Rows from block 3 of the audio encoder of a small contrastive audio-text model, named by matrix and row number. Rows with one number belong to one neuron. Each number is 128 + 32 x the weight over its row's rms, rounded and kept within 0 to 255. All counts start at 0. Numbers have three digits each.
Before each neuron's rows are labels from the 100 clips, of 14848, where the neuron reaches its largest size: "loudest band" is the band of the loudest frequency at the time of the peak. Only what is clearly more common there than usual is listed. The data: babble in 24 made-up languages, each with its own sounds, syllables and stress or tones, from a formant synthesiser.
# gate: MLP gate (encoder.blocks.3.mlp.gate.weight, 672x256), inputs 0-255
# fc1: MLP up (encoder.blocks.3.mlp.fc1.weight, 672x256), inputs 0-255
# fc2: MLP down (encoder.blocks.3.mlp.fc2.weight, 256x672, transposed), outputs 0-255

loudest band: 1000 to 2000 Hz
gate.101:134103164096157134101126090137135143108081152111127142134115111104116160139112118162091118102120135167155134124191132152142131141175096089122149152143097110113114172141078172106128100051140143145096131152111156150096122032131154183059168130128091098099099191124164146084106170134139085124034074152084140131143112101188215096171178126127096125155089136116130122166120153095050111114117218124123153153084154127131103098080130188111076112135108111156124080116100038151138138172110169167131139120152141099138138089096133155162088129193185107105205160117075156124151155147190128110216143101118110153151131079069142133143104130110173095105139141128102122133132080159138117118105114121115088154133165114112096156188159089160142132136109124169076078106116085210124133134121148
fc1.101:127167144163114163110140132169148141064112173117063141165115058143145140091131109158150084058148152097121117114151169156135135138105125068115147167119137101114116142106132131215144148134131135138166178073125160076113161103150144176119078124074196106086173101120139125165120160104140171153110132170146146129172119134136063077160097170134137165149132083094106168095125170141104115111168118152200169098124114182122105167204067145117101142161177164125198109076147122138142165073144134164072113113167100113125071184095120140142094160123128148117164144142147091139130077118114112111134150121160135125077087127127143193107115084162135057125173127124083080107184203101129121133127145137132110183082138129157146115177034092107191107143148124094193106105122098154096110131091115
fc2.101:046125168146093077064060101141168147167125075139168083167104145054155105153138145095095163123133213161200111176171134143109139150090125169132124148100105163126056104100148107118105185092137203135155130164153138127098166139095135125120155107145117098109168151176115110097161128084081149104144159136179166076110136126136164156112149160059148066081078157112103119125145116105178167135114112122127068124163163079074126145087163161136114153130151100052097107141111177110143121115190149117088178116143121148182131105105107137092136085148130181080153069124141150105164128126141097122173153125099084168129149152172141077084113139098072151119077122125131126134065054133150144161106122109111095118129088088099104129121151121142111160124081084190131179096086142146142123162118141

loudest band: 500 to 1000 Hz
gate.471:082118101128100163107094180159089097111126162168106108079092104145161214136177124159116106175132115107118113102167091141125143090156100137107115086141076140150145139097136149115109112085080151130139159105124171128183152136118156122146067069107110146113162137087162145111176174156172180175089137140097120112122158157148217131127166156117124196178078201140096145136154129088135112131106122169103139110136094158124097121104105147117104177078116194138123099115115176173154122140165111117148121095119121135150186153214107098173132139158104118130090148127153188131070156146182094139144146215108186147132160081191118159129132089069136136109167087149135179155129139083139094147115142120106138116171016142100096119146078142078065103105146198108165161119156122122090132141097146
fc1.471:137075118149125177117140140087169119090111161120138139124131126140102069126081144149054080096141132116143154153100141171128085073119098140074109139105145111149092176155111089172128215165130128097102130157100112102133079095158147130157150104135121130171135143128125134125128084136136112102161134099154112172165094101120057077151134086139117168136178190087120095148128122158099082133175101128119163181130115166145150161180160046104103080121125148173150158153112062038169129120103123204112134162190096133117078160070123116111126124151125115138206082143114116066113092159148176199150100136148087132138164151134125104133108142194139141156104153139137092199132142180089068103107136145166161084144182186095140143116101105136109139108112071184164154190111106102186148156164114
fc2.471:078099155118173145092176180175083156161125173174103101117113165111103142153149108147127168160139105075143127133174178132103041125134105120130091093125168104148124170116150154109189087122154175107130168138106140090200115179133101126099142112150095179162160105090112178108113166109077126173090106150108155111123140152120099112168060147166138144067095151142118128121139136057153103123094073122112069078127141129166171045099081137133100144183155148103107082154092166190124067102125155137131216092142117099114171163118119130172134125087091172040161149120118134119153186128112190086099167141128126088156134115143136087153152078133107118204146113156182140106151135110123100138142159129152100177140070171146098153192144111106107119087090133202125103142147141132147133128156133

loudest band: 1000 to 2000 Hz
gate.456:117142135122101093050151138115128163165113110157075127095136152143121163151047123057157126132143138139054126103145072159112143131140122141109081145139176131119082150132138093156130113136144110111117124171113120126157120117096124167109130097138118106134112100131152117157162073088094171179098097129135195108072123163103134120111153079080120170099103143139103104132131169166167067103161114108194080122149161064056164102108082105189073097056155099165137122133136083095107113124154132094105095139157116093113120117107103145091123106175142125112164112156199169185128153117162125129068108091164114162138098143231119125149212120175153183144112191113142183152109160097154065144073090146109107155105122155121122089118095136074176123126127153103100161072091119076191117069139128
fc1.456:148141118067139197143176097127113064180137134145170154133179125152134147123141124133137134094103143112124106076106126163077126086106124072127109103052124149138200168088111113138127095103135135106119072105185150121132156056122116129128100088180083166132090158136122159083106151172160129115143162068115169121161090104153151161132166088173167138138126087131162128203076104113128123239126133128155156114067067195154139105161130064103151188140105127119127114111147121147173135158113136169154149134156149130156141144115098102127130142117106086151139115111108143129093097194095203156072127140100133125109144134116062119101149054122156095110070120067097128149112156098124157106106150141137114133191080161183144141203174136135141151132134135176147097091201080117077080117096156
fc2.456:136074152130173159090124119116137154104102081142126093098119147054129125158092129100086121100102125135203117106123081146127156087128128183149135120133147181082051100158142111122138155159110079099132131132099141101126152096131078102133107179107056074114137203101120075097139131092132119125158137137123098173097239126146152165109152125122126119077177133112112161093125141175140115080103139132155110144127096130147153089098112142122201095172160166071124083147118146109165168109154096111094113124178074074092166127133164120183172184045170098146081103098071107173105151152137161136141175152133144094173166093133103180178102157117127150207092188169112133083150113154145155150099190165108128206108129138112161099108148112155147134146141117121128122088078175093155142098142104

loudest band: 1000 to 2000 Hz
gate.505:135117133098196159108178143106153162166130138142160162113131117133168104116173136167092115141109095148101221047136122135165135133196144090112175135183146164145153133139136150146158153098140154168105183117152110145159120095193085159137157157143105170163152058173130161167098133132160069128236116153111166109069128174166116137131105151149152142082110131105147140141145147179166160199135097177174092110112113143090134145113071130116096186104127130198128166149121119176083152159090194104164111083137182151152117120112218111126167156112141117110163177148154112132180186143152078143147058188135125108175109076117135125091113147178104124145106165062147113116174152108161117085129146137157127065131121121086123167094134112170068148132109104150110108158138118125109121108144126
fc1.505:165123125087101042128088146149107125106100042119086152120055130178080147121103084104197121095195136115071156187087140129136079122090150077125091148102122101119149157104125098089141150120133147165131085080144108065141119128091124144144127135145132125123149150160138081099117117161134121138076139124135098144134169171150064143137175098153079088092121093131170108190144132087086088128157135174163137103126144096170176146131112131130103041100095119087100092135091180108151112116120122072111130142128143094164105140117078129162126157172144138064084116076143102165067149098084078112132176080110111196100123115181159141143123135156085168140159120144182144153080125155118104215147085113106111103109182122131121064061117079132134180131141176153146138170151123103124139119097059
fc2.505:197106151085124118158156093128106117104147155105159100140157153070132152170128117132140133162136106097168106160129084125110081121086105105165128113142131122152085125141199088125101137189101109135114174166132101123165148121141124108143096073115126095212095141153121131115136135147173150112143152104155140164109132127160097131093158147154174091148208101135115139126138097120130111113095188101110112130066112131074152193169167137101104120128110095114111166178091138135090135162133145091144141132059113072144140148103152133129092133142086152105193098208076107087158101181077106093103095047151152137032161120186124117088139174128144051132102123114121170108190083132119131186124141167106166195215103126106136112178108168118090047092118114133133083132104136089123095121197107

loudest band: 1000 to 2000 Hz
gate.57:084124137164101102125129131115152133154169152138136122161153134132144118085134078152135174149117070125132128123183113201185061126109138194120148150154147106114063121116135095145164153176191142170100178077107135092095092149139075150092111160125117134079147153154135185074097157121107089108102046149033139094105130133135171145059129090120176161089181166117149076076188138113129084144078125113086117106088088163190134097153059114144087104102097130150112177139080108091114165104137172137141160150140142127213164104164150147098098088131130107172166105074087124145137074112131139121126156077092097195087150116191103112146151132094157114109111115129142118172136072109137110123097133143156132106206134139124120103128143163110087170107156104092092062113124128123130076096104152
fc1.57:090131064141113179105171104165082119030120158124171116127113142168131153106127139118153082130113133127159075145163126119104150137133128172100148145152180126117135098153122095103153152130137179108148111128141133138107170133138170064098089141148130146171103167150118130088156153103161130105062151151146119154200107100169129116124173170172140181142138133115122166096116104173115143065116127172114116137158108115155099136112158107209109079158142094122155130137139086139164117178099177161110130155186195131167162084116131155128116114116047142131168151094141133109184086208120129177156168088151141138129163131110141203113131073158135055146157129161080148134095111127081163124110146044105084147159165143138124170096135092079068090112147133070036112079160118132109215164138120
fc2.57:172129170112117065167082050077104149082136158142145117043140146105112148085115200143096171091188141122093139073132091111193114149129140088189143158100163114172130155135176155172091142092131106116147144085166125163179134087149149079090169153137151106161073046136104148125124150212108107151171120143049137123095079074169155089145108111133145174128076096139143057143166123103123069114103110137059119106123155087021120163124127105138105136118105129100149109184118115146125129162116182141140131111106117105106103128169167149167103143126121163123198178131137080146125115141089075149121147112146126119132162146137063081119115170128129120148098165099117111155140096157069126150146174163043126094130183128140132111132112135146122118095099161131127112151105159168129144169104124

loudest band: 500 to 1000 Hz
gate.465:128125195161161110164137135115112116132098110165139176185164156105161133113141098121194139126126113099143101171122066104150142127073099170179172056122139158170066167114081146180087199118140070127146125103101069160121080075141145159155104127110136163151104117103155139166144130122116183130165101124136091108106125152083183174157075159145124091136149197136094120180137136146074126178139143108131114173083109120097129126095124156150119186124137150128131095130159141123158147186123185107141108208117171090125123135160083128168131125142112094107169127132079163149140093152119125109106132132087112164170093101134090140132096116172180070024174145091071075104118049123103124178104125188127141076082130146124114151133110145078167077192117103116129104117173147085091118111129069
fc1.465:118115032098121178112124076131130167150143097175082140096123127160105120092121106153084096133170090134120125161098169132110143193167132098160087170153147150093162126136112113113146080117092180162166147144118128114152135174171074126094100127127113118144075104188114111124104149145105120149116113106118154109066145088115131066094086126175169127085118058180111146075130157112149132131058109096092145120174131132143064075087162068132112126135181160120161101147140104165113132100168072124125155066033090104144158185205165091114140074216106124138120127142107153136124110120171110123121137110155095064109146140071170151145131123067112183149150128137115080118121169117146131076069109131102129172125177098147144087118136173119115224080112122157143118122098085125122135159168124
fc2.465:145163147151120133113150141157151125079099108092153098116143090165117136054100133141154095143129192184096113106136122108149130106076145200136139115091077174143052144086056207086092193130146118143099191115064132204143085162161135179115132169041058158187118095138069116181189111169075158159118111121100062180131091154079121120108155101085139143130160167127143145112180095126123105135202098096137119128109125157096158113094110101071090121178142104125136084115135156106150103111107153113109126073144183115108115150090135154146054105146111193155107124104128133113108158131125122077158099111088151112104174119131100132183165094125132140124164180095104145147114121158166107163092142061146133089152094146089157122146119128100129117167122126127108184085111153113102163128125096

loudest band: 1000 to 2000 Hz
gate.583:140105133129156100066119078148186139079061127116152241176120148141148155139189117168155082120117155145172154155130135090106136139160068122103133109140063102209080140123098145113149129109182073062072136128137139074141114073099119129131166095122120142101141133195094130135145187132123119072107138125078091133076102152095139135147156147134098130103110174191158179154144115128078146091134116135132110167126128120125123129160169078059092125132107103086104067102131113140071125177110149077107152112112178133158186107131160139141157148176099122081114124148134063162128109181089103180154235153146071102117104113128116113104131136138135110111140176116165140102151096085140111109144170120156141106140170119124125092114107128192119088089153172148171092131169159146175138070183145
fc1.583:181168151139175121125161141154144044124146111139134128077062136169169156172094185103151151184174103165105144124161108151165092135065151140150102101179134129128140140134151135075113128164133090120091053131145130110135096140103096137154177104122130091134184115124130134096132157138135132148143139119075092131087132113142186156163137131127125120039150140156131124102116151077089133183160178115163126117106163143082085101100152117112108101058133087135052161104145150122123157108168090021120114104122132077117095104153107147117146140127113159129130131180161177087136103127104138136143146182178127133156134182118126142030152119174067166174112140130155118096128143100146063121136127158062077115115183230120127155069035177118077120116152122118145122139114121132155143137118173
fc2.583:150085089162129073153128121144134171137120116125106143164124147123132152116120093189104104127059175084196096080130105140117145079136133112049166128122117156126106102146081135018173099036150100113090128126151118106148110113101124147095130102181135142123112105070102151143161126115131119068159108154175193167153136141111110143143145107125074109122132094128089181143100105142199097082058166157111122131062129116152163163180112137119067135137102163128106151118132080182145076114120148115117059125070146115159108153112111146136112107172177121180149161138075063087138145155106120117118197106110126151123141120115084124110143132104142032101095126151156159173138088086125130122094137155140193095149071167130073125184152119134136103098161162169151113119177075150072159156094145

loudest band: 500 to 1000 Hz
gate.230:146134110113143120104109127063113149175111139118074124140168109117150107169118155164164130136126141170099129102108160108110163158096137145110173210148131099149165137115145182156117130137119162159193107107152099131121122135117134098121157123070179110103133127099143101127109197168109103117088068148080156097163125180091124132131215126143112092148150096120195139136093118136169095052134127076078100155174119069150133186139130159094190152081160141148150161069185119167080118158158079186087199177192058119150071117171113091120154134133136103137103133124116121141125124098199118121052125100119136109172114135102130159130119113065085133123085184109120127081182128088107086161152180103119129081176150129100155176136126153137129127166172120079202129127188141149175153093106120
fc1.230:131141189165087131135135114144087113106103175115093148153153072163102141089162156104155127090104147114101140126102138141133172108180142092085083077147137114125077106109197096091136096198127186059116093173105170157168143087145105179154130124111144151121085139150138184134109116129140111096125170092205130089086153110199099000111076124096134120116103095145103158096179124161111138103159165146132074125153179071162085084144126156090177129101119121143104116155143154070207133086115134119065150160121167136111137114153155154155113089177096132074092131130154121147184118102079113159156137126083129102132098105162083156118100196158134159101106137157085151189120122108138149140124152098179102121097132113111085103161082141098079094123125136109156134137091101101117153135181095
fc2.230:127059129047119137189099130145124174151148146101075120165159175097194139151129121206085077111181096082138151137146142113111126126138127102153131125138075129122139127105171119154121193125161120110111130134113095151135085174139168131159114160112158118115182208166089133109076075126137094109092114146082118111230131153119152143172077107082173158084060118099126124179146087083187132136079162118125119123146161095130111105116096093170123105149104067050107147158204111152119143094139140098206138108113114180112167117083121097172107145089136144150112090140131136131156136123145114098068089169128093096136110166170177103143153141137141149122119187085111184118139100076152122096100092142069174104151127118127131106143106135164173083155161146105139078116196133179124087109148090

loudest band: 1000 to 2000 Hz
gate.123:159105110177123136132153190098143140136097131168050138136120185065138182108134124169091132146180110085080102086154158131179173110084113100089196104106136052155097067097182136211170087127179113067078144093126108065075160159148121113143186150118099146153096177083158121107150111095157137118097145151164078153138170122140126177071120133088125099139109127139122119068134150130141110131156107158145088128103098188135135119113107155125144164088190110152092104161161107170167125128176152165093152141128147142136117072087134152161045057109185124121182177107111116150149166189163133153146163160120184114107143114134141112125153118107119144137108149125145117136077114067080094162088131132096127156136174138132085075135068128151154097126131182114156154116198111115090137119103139
fc1.123:114197143115108117130115114147081091130161099092129161133125099161049110165125129126088161105081141171126116105138133142094062094100066111108116098115088123111128158098077124083166155072101082131143064180099119130119072136093122149104125173145143140110123170170085078150090128160118154150102156087124181143126088126103119109108141108145147157121193131148182107199120061123093118117164131068111141135177177023155165180153150134111075171103134190071152119153112044096138133104108123123131126173137092149137177143131127163086101148130069130108126091200111131118103118067114093114077081133176108141114108115113106151145141140123137168136139104114109160165148194148193120147130122087151115116111173152074154151129162127146125165163029077138136108140045108110125142149103166
fc2.123:102146121132121155128130156104152139105181103171133122123123121151160112140130163129120090072159108132141097086086207146126157162133108114102163130166153139148167159099165177146092123173169140162094131160074131127125119119136104131141090100123097166121198092085115075154071136211119092155111103145130096122135128149126121147143095140120108148140120131069102109108169078095146138153138124163155133099109085131160143059144123122173147104155126079048104101068132156118083104091113103123152159203123099157098069039114144155120099155125109140130140100067139181055162136175151060068121122170109156123092103072096174090091118145128120106172185161118140125040139093059108075099107160140146156114140097147103117106090139124083116091039165083096157129123190138120117057148103091

loudest band: 250 to 500 Hz
gate.588:129093122093115115149105126128092081158129170180123150110145195114169115104102170121094122078070141095156089127144169074183102153149078076145114087157094045096139134160122164085148138066130110121115142092133102165137108128172149115168118167094092185118149107086086165137147121095122174128194167162135113106107128171148115159117157096139133101102144082105085146111118147101081188157087125088137158088126153155128129141109113107111144107133189127121090129131078103100166172103140120152144138136157137156169130124153102204162163179142099117129130101152086158135170138088124093077125138171140113128083117109104163177064166114124135147128071147186110098085151123109102139187120095155199174065126136197072155066108112158058121105121144121143099077081062062068144076081124141
fc1.588:151183134110161101096131139122154125121179184105127077110159139069170073086084175145125117141087143125152132138168158171122108212182110131155148136138097123089102121152145109105147137092123074133138108066114118112149177074170141147138115134053112127121146128099147094117104128174192142144163088100039114125164114133072146142102121130115143053126110110171143116144097164116169137162146163086112146111139124147184160099178138170135111099153132091174145141150116110130134130130137174076115125175141143135108164160124126192069124175162187095116121172119142118176213133086124127092142153109072142158073112150126130121154133147187144107136098019208140114134087100144077147127085106141166211114155055149083147141119113125146080123174120110091103116127099157108104077158157071
fc2.588:096137155133052113152131115128159114153096115108112130096090131127070122165141147167162157109170121109150081105123109135090072169139139165150129169125094165137156137090126164136130114142131124087156108139063076107068145198110111108208127111177195142086144132217109137112088088073059145084153094169194107161078129169119132172112148138133148152166159121118074088153153169130086150093154139163094136134072096139163199178137097124093092119107088194108123122143173117105137130106089097160100131100094093149125141070178152099183138116092103094157138156106106108154089159105112188112100087101131089089149168137136119124106168118112137135113071185098147118170121124148097095142165194141117125125102151104182147080143153103067071160111105150089138098177106137054128164129139064

loudest band: 4000 to 8000 Hz
gate.352:118164144139105137084152140135095142116087147119126139131157061104138147093135149126104131106123104120213171120125125144078097183112151157168070118164131174139125171059094099138194139172096154130113105127165105166107078116086166062059146164093157139115082128148136096122071133153169108126111108070144127108123134149175149139126070140093038128137140130114108172091088144197145160129126100191143119068181077108131175132125088148122154111103168123148169149081183156113156126187136075095202154216167149101176121116129110111103183109114178110154112107139093127127083123128135108105112194091127165115099150153150103165057158122132151177174144135135157130172038134138132150148136079109136103102141127091094086138118127095135100147078101111136172155130162181141071095114160098
fc1.352:073078133130100141127100118141149118150134102106141128169116147169125143165120075155099144115194105173100172132090097073126167087096108086109149110131131076208092157143132121119080119139177133101120095198095127106168186176177062198149159171144089074153077122156092092111132091184084095100130117112118121141139128137081131107169151148165144112161144191117079110144194092098093078126097101095094152126144128137135113143134117140077086115128099171101104131104148175213110162147107170163065131023127142210099132081142149127149120106103114129130186123173191154126203113114160143117162095122117132116156098115016119109151130101130118076110143130098161140116134143136048120152132157123078126112116147157186144131091148111097097134147121101164088143111131117100137120154134124
fc2.352:188106140150093118117112115142113084135136145160139141117175103095132161110118168069051131074092130119125134089112128168152140140135193141190107125129127136119159179124140060134162135103129132109163081100138162113126117160115120055151149131104087131000103114130123074149125118114177095152121110165171082062128143168133154130132103062154133181158125143143147106097098122141166125096070172136136176142104122151100136150139134076084140126073144112146180156139070112132127122205097078222172094100113106087090134140145077117148149080182143146126096104111161130114110191128130078153146115154133130118118128168103137170120085158144141159139145099118122126109099155098094130157166155159090176153068164091127147119176119113201129115090183100083057103167094152156088075126105144

loudest band: 500 to 1000 Hz
gate.644:090154131151108155176158153117081131120166070089117110040141105111178146152109157086153110134145144159173119182167179141124156158127085171141187185155164099197107158129082162135136123080136146136136073146077127157157080105123138076141096091112079140152136153112110185149109140110117126134132130137079132167086089105083101094189108153106123091159160191091175057124112097138156167138171090113118158170124080174119122158167143132132114130149104131170157147146094106180089181189130115114115118080106211097115138146113084147090149137116091100111180131097165055150140103138186119082153140121138087103093169125131113094129087136124141103151106102111178151088169119166110106114089182063119122158126147121104053124151143139153166042040065114110101110120127117141128132123094143
fc1.644:128206095101106117131128192147156117075103109152175149157098185119068146105107101152110130196157151125152160119114125132109142110111203106141163100124142126163099179171134125113110097197177101116131115160194131129083141126115096102148182141144150138101146129186128153129092186140109136120119167209137115136167157116184121089090109113176170097098175082146144160156117157134151087095065185151104159091119140099121103147151172132101122071070131132137043073099121090111102097112084101111121127134178094140131109091164114185114137107126131199147128195108105182143124141138125138178127096094226205083155168097056174131166163174150090105122166150110042125133108158152128144126117123142118163116146112148107168095097131096122117089128107084118106132139147162102173104117108087
fc2.644:118149075057127226140104143125200136132120107117153151156160178088122135177114116119149105077122119180137134195155144091148149113129095131093196092099133157113139113091094108115121162141106154147142165106115147137123112110067129202128115160118131125085080162128095130138115115106156157135116103067096072035150133127147162089135150110100122135145127113128129156070093103116083161114136131163096118153182190105102133070107097117080129105130128146176080088114120082079124148192213097143116100136165114119174152123125143092134128117077149099168090077132174138143149117153122183164105208115081136155099073189130114131146143167113110133127143076065119179190126146079118129191150076157113170144095172154110149098117085094077113171077095156165147116140134090128080118154080118

loudest band: 250 to 500 Hz; 500 to 1000 Hz
gate.239:158130109088134068089134112105128112131170156121095121136104191144163145172125139091175173172116122129136096145123129154109097101139151094058131158113135102178099164074107160159155122074157152115122144135171114121121141153097138162156167007152128139161105123079167131095145176123131096110142164125109172177166147119135143089178123074147112073168123167119145129181149137157134182148120111110099143177062089102166204166173087137201141124140157160157124130101055064157120161128090098108140111041098106091115128083105125131151119114068150163148143140094049097118082122167126106119121114129145090133156136159111117145177136220087158092151108174112118132177102098143100092174147112123137214126082099060114151142133139174086161155133146109132111107164158145100101159093109133
fc1.239:143078074157128253150093136107120143157110087148100134085152128133162138113126147187138083137137165097148110109170160193109111126177135109220145083112192147147198094120106107143105127165107109135154118085159152105095111128163131151150163183083184174106153148182112193105122134103104123179113118149118135122102104177155136137144138158147139153140144102145122144137155086092128110122131091141100193110147130149124102076125079170126175114111091156177129124152179156131127134136136129095089178168149106169070139137058171137096157129134113069117119114102166097123075159098118151111161098155090164130147099095112186128148115135209110122134088121155073133130126158102202134123132094095148031093125188128140140140137079123124093147139029147143146123135123177170169117107161191
fc2.239:097157109125150098098100146114130092084138098134174054161148151146130099151133099133076152119090172117095129178145152110071141137083124142099128124119031186111036137113091115104159089086173101114131153178154127158110149123076130161125140190128153101169156112122149127164086167040201142217183135082146079126071135102110161097122122100169143123176170097151137097126058124118139110142144075094163089097143111076140106129206138083127096113159116096116106126137128163126172157118118120124170106075132133089119097157132177140113101102110118135150124077104104122143160110116113115114111090110155174146085117176179122080175151149095104119080139160116063123178159086205090163119146113083081128089101175161065091116103091120101141095138167139113102114130118086084138139127140096

loudest band: 500 to 1000 Hz
gate.163:109160165185122171153163145135099162123124157140077124133121134127118073118121136139100109159116129145111155142163144157183121167129152162122076055118140149125148136090165118094098145066172130105155087183075121141097171100132057146150101152110126174173091140135143097130065107119093145075132103103120178088173077141151154193131129144140124065152142090145136102157144175140100123147159106131166112162117126153129102135111146087134152123231151111195132094117155139170166169146108105128173164182105141130088152131170123103137050152099196092126157084114141146076111077126120105151122135159150152186156126172114146136154052075053080158087099099157174109139108145171225072129136151108137128161147121106152070120133141146143076111105121154095137143219161088091134172168116139
fc1.163:122188109169106103073093094150142204181141130183103165143105136136169113124151139108129125118162115175074180106112074111115167106131145142071163166140145145182129187109109110157122162095099121169157163097156174131118154109126166075152079112135113104113121124117139104192064177179093113160150115058155123111069165114128108137118147134190125091105113159092052136129214128141176173187138147116143119123131160068116128140114133140118148188119127180092129122192167135174091132145146136109102126194130118133129231153168149072135160096092104098113082123054116179187131139069155174120150122164125123125128126094123107094152192126128111181166177139170106134144131115152092081131116115192143118186143167128128164144153135167141161157149129158143122091153146185148141125181097115
fc2.163:095133095156134177134160131151069162153119117104162112087135150104142164150134080142111160070080124062102170073156132163102139123096102083158097113119162073130131122154151109142175097174123130114098157095146094118131147119134155154131057050178139074118117125142191153126156078158102120188140109135161109115117149124142168137073149124104165148196146107122141118106153147093086068127168065161090085096092188155113063144128073139160095039045054127081162112133138127129095125101123101160119089105134106116176147113164146123099146116186179076173071148112114129085118139168130123156140132124107168114127076121134169146134104133125148120083153142071138122147148169127156149142124091118145128079093082092161059116134125129085101091131145115140174055148098137126207171121203120

loudest band: 500 to 1000 Hz
gate.62:166115126123145142182121121092173069126158114140133065131116165093142090142159123136131126171091141119130139138107113164182158110127115184174100149132110119130083180149107103083080138102188186134098078132107141086093114179098045124109138054109187119143148118049094099092135168115127111155162208199131101103146069153096143089154126099122123074146088176151130171157095124107119122090199088121165105096095101109154133092131168152147127141095182143114158016083088085132094138100109099125136154120125138163070177092126167155119108177081119095115128115155125185075131151116124115136119147075136134135063115095094138110066114147160092103109173088139171175130127116165181099136145125121101142117170131175160146117113126133115156119146125106179138105193083168159141090137073085
fc1.62:160155156115152101123098146093149122163133132155120085144126160100073087161152105141131138191059114100146126134173121112135079178128114141145095155185101174181144174120148097099126163148138125126091094140157135117123137136113112134066183096167172128153158127106142089061119116078141144129114185176135129164147112160108171177122155096136153097122064127111085143123089094131100097094112097135155143057104130135147099151124216128134148090081211147160141071068134090111107110112141027112144160097143100175156114089129140133141138174104122117072080129179126117086161089174120171060114164080136125142105094089118093090081134133125130142126137147177159160143135126072224119146148100138130178135161146147121191115083155104081162144149165112197160126187113159089131122133100047
fc2.62:128166105140183110116175140167177130114105135089154169088105180167180158095124205114073129089152135141191121138076147132142137127075194056125169098050153138072185164133077114111089120086175041137155118139128129082095121136124071130131133134135141143077154158080144030067119109142097149119133097109140181084162124126163090141079142051103119119119073129179168158139147177128144170130123185124141164094125156146169166132114133091129163131159126157125103142128126152101109150172085131123116109156196112098142079142124087151082172126136158093145123121079087163111159133096218114204149167174132144121140130148065113124098107174154158143153117143169133097152132148171110146131095095124123133063141116161134155157138126148104096102100139181105091105116136180149136117132121085

loudest band: 4000 to 8000 Hz
gate.634:108149099089168117129119124083109130149132122125131122099095140210123112102184078102140196099128212111088117140111106130083155109109138164157150129140087142089070161115082107184086080101188136137058092157117101148111100049158153123118171131180068093121156099120130144116140074156090130086166134143083140126102159064114170121115114124085139079064101129155125160106192156138120124079129116110039096147151051128121180120109157107119123124068170055126121168108141125090095098140114096147101112111133158148131148132143119072135137204165118187080101117168092077117107062157134102143117109117129121082142142118088092139079127103134151110162178097135147183186117159112114074091084165157108119160134136127068099130083144137098172144118099163109101113121118129144068115101176173
fc1.634:106070091172103145149123089156154108144108126062162148164145139125154128052161158089146132129202244130059127111143154119139126142117140127122153123128094109126107097100166142128129146128236096100143121130151142161130135074101113151084083182141120100119125131137125125143181125095126157180163181160147117109099051152159116121126099127187136187134085080144138176145101132108125153136125118153139124106170131076137076140145115108160126111128157161143121142136097166168133164110126125133109128193146115182036181132160090111180166128111142071140152197171138069098146090119202125077119165131091094149154163161150181129130132171144178116156120135132162154076173140158095153139118156095096114146126117094074152127138182151128126081138120170172131178053082202084123140149112123
fc2.634:120149119139155115150093150131129149175147166117117108143094138171087144102115184149193177120086136111144144117089082164098156166139107102173160119144106188145100076070133114148170164106151109125142120147138110143197133106159137144147120135107083128107143159070160106131098111146136132157192160169086125128121105221107119132157178146073150163121144147107158096099172190142180157166119161138105141158182129128144137109090141141083200143149172159097174148106095087112140112166166104181133178105086126215111068160090152080199112158110160122107131174110052209161106140109129149109143096117096107124108134130104121079133178141163121171119138035162137081153106133161139170157108137089119152110094169135124147140165094133104096116120207062113149099166170064135095151167156138

loudest band: 500 to 1000 Hz
gate.377:109139122134126145144124160133215154104080121096183116164126106110079128146058122091137109149157092117095076144105120137104135133125128137169152112083082110148113157125120132160143075101175132110126122185094123132118035147080047118065169124126128132113056113162116141111166105182129103069146102178110123205107134087122154080101159138154104103115134102078115137186173112152171175109122112038137140156123129185135159100113172169099103092129130144172126145148121111065143129176142181114191180105137151134139157114103134151149079065124147159133152185134127152132058180080082143147115090126113104118162144134150136135070131103129157195200206079121110165099095184069121160143124147127101140105082116144191149125114090127123177150137113123155108123163145144111186106147105093
fc1.377:159137127150124112143089179183147200079113113140174107146113102102122081133136080083153117177091132131135064136103155152098172176149087085170154128093066114103100183140120092150144138094187107167069159113121107173114073142115102102089193159139143152130103165115141129105108108178104125097113182172106080141111152088175135100149143125112110120157104108071112126150133126100119134091115141113101168198102169159129163154141174129117126055082189105187129180131109142106124129150141185163189174120130095141151161148103076151147119155148144141124162234099117088147031139158128100174102115144135115114178104144129144107163085082154124190161175130184151139159111108097116124143099181138110119142115160133104142178055119116121073090157085089167129118168155132113165084114134081
fc2.377:094175144107139193096114071037067144150147116179118141152184133147109140082105123142109153133106138153079157081089114119108148107138140091120100123091166108152112136132070179138092119226098105072131088121166111116126130070179122126171060115143118091089092120173167112180132124120162150189111185092162124056139131104086102138115096172148091155106194065094093138118102150116091101160184107110135101081145163101082123123166093145111170166168102150173109065145148114142101042156114109184099069135125094099130137128169112149115137155099121137096156122105124167168113131142165102128161133101092133112089107076120161115182087101099103161073096176134136102092093110138169140122117110135084124104140115117071098125180200116129122138117173185081176146112130114112130148171143104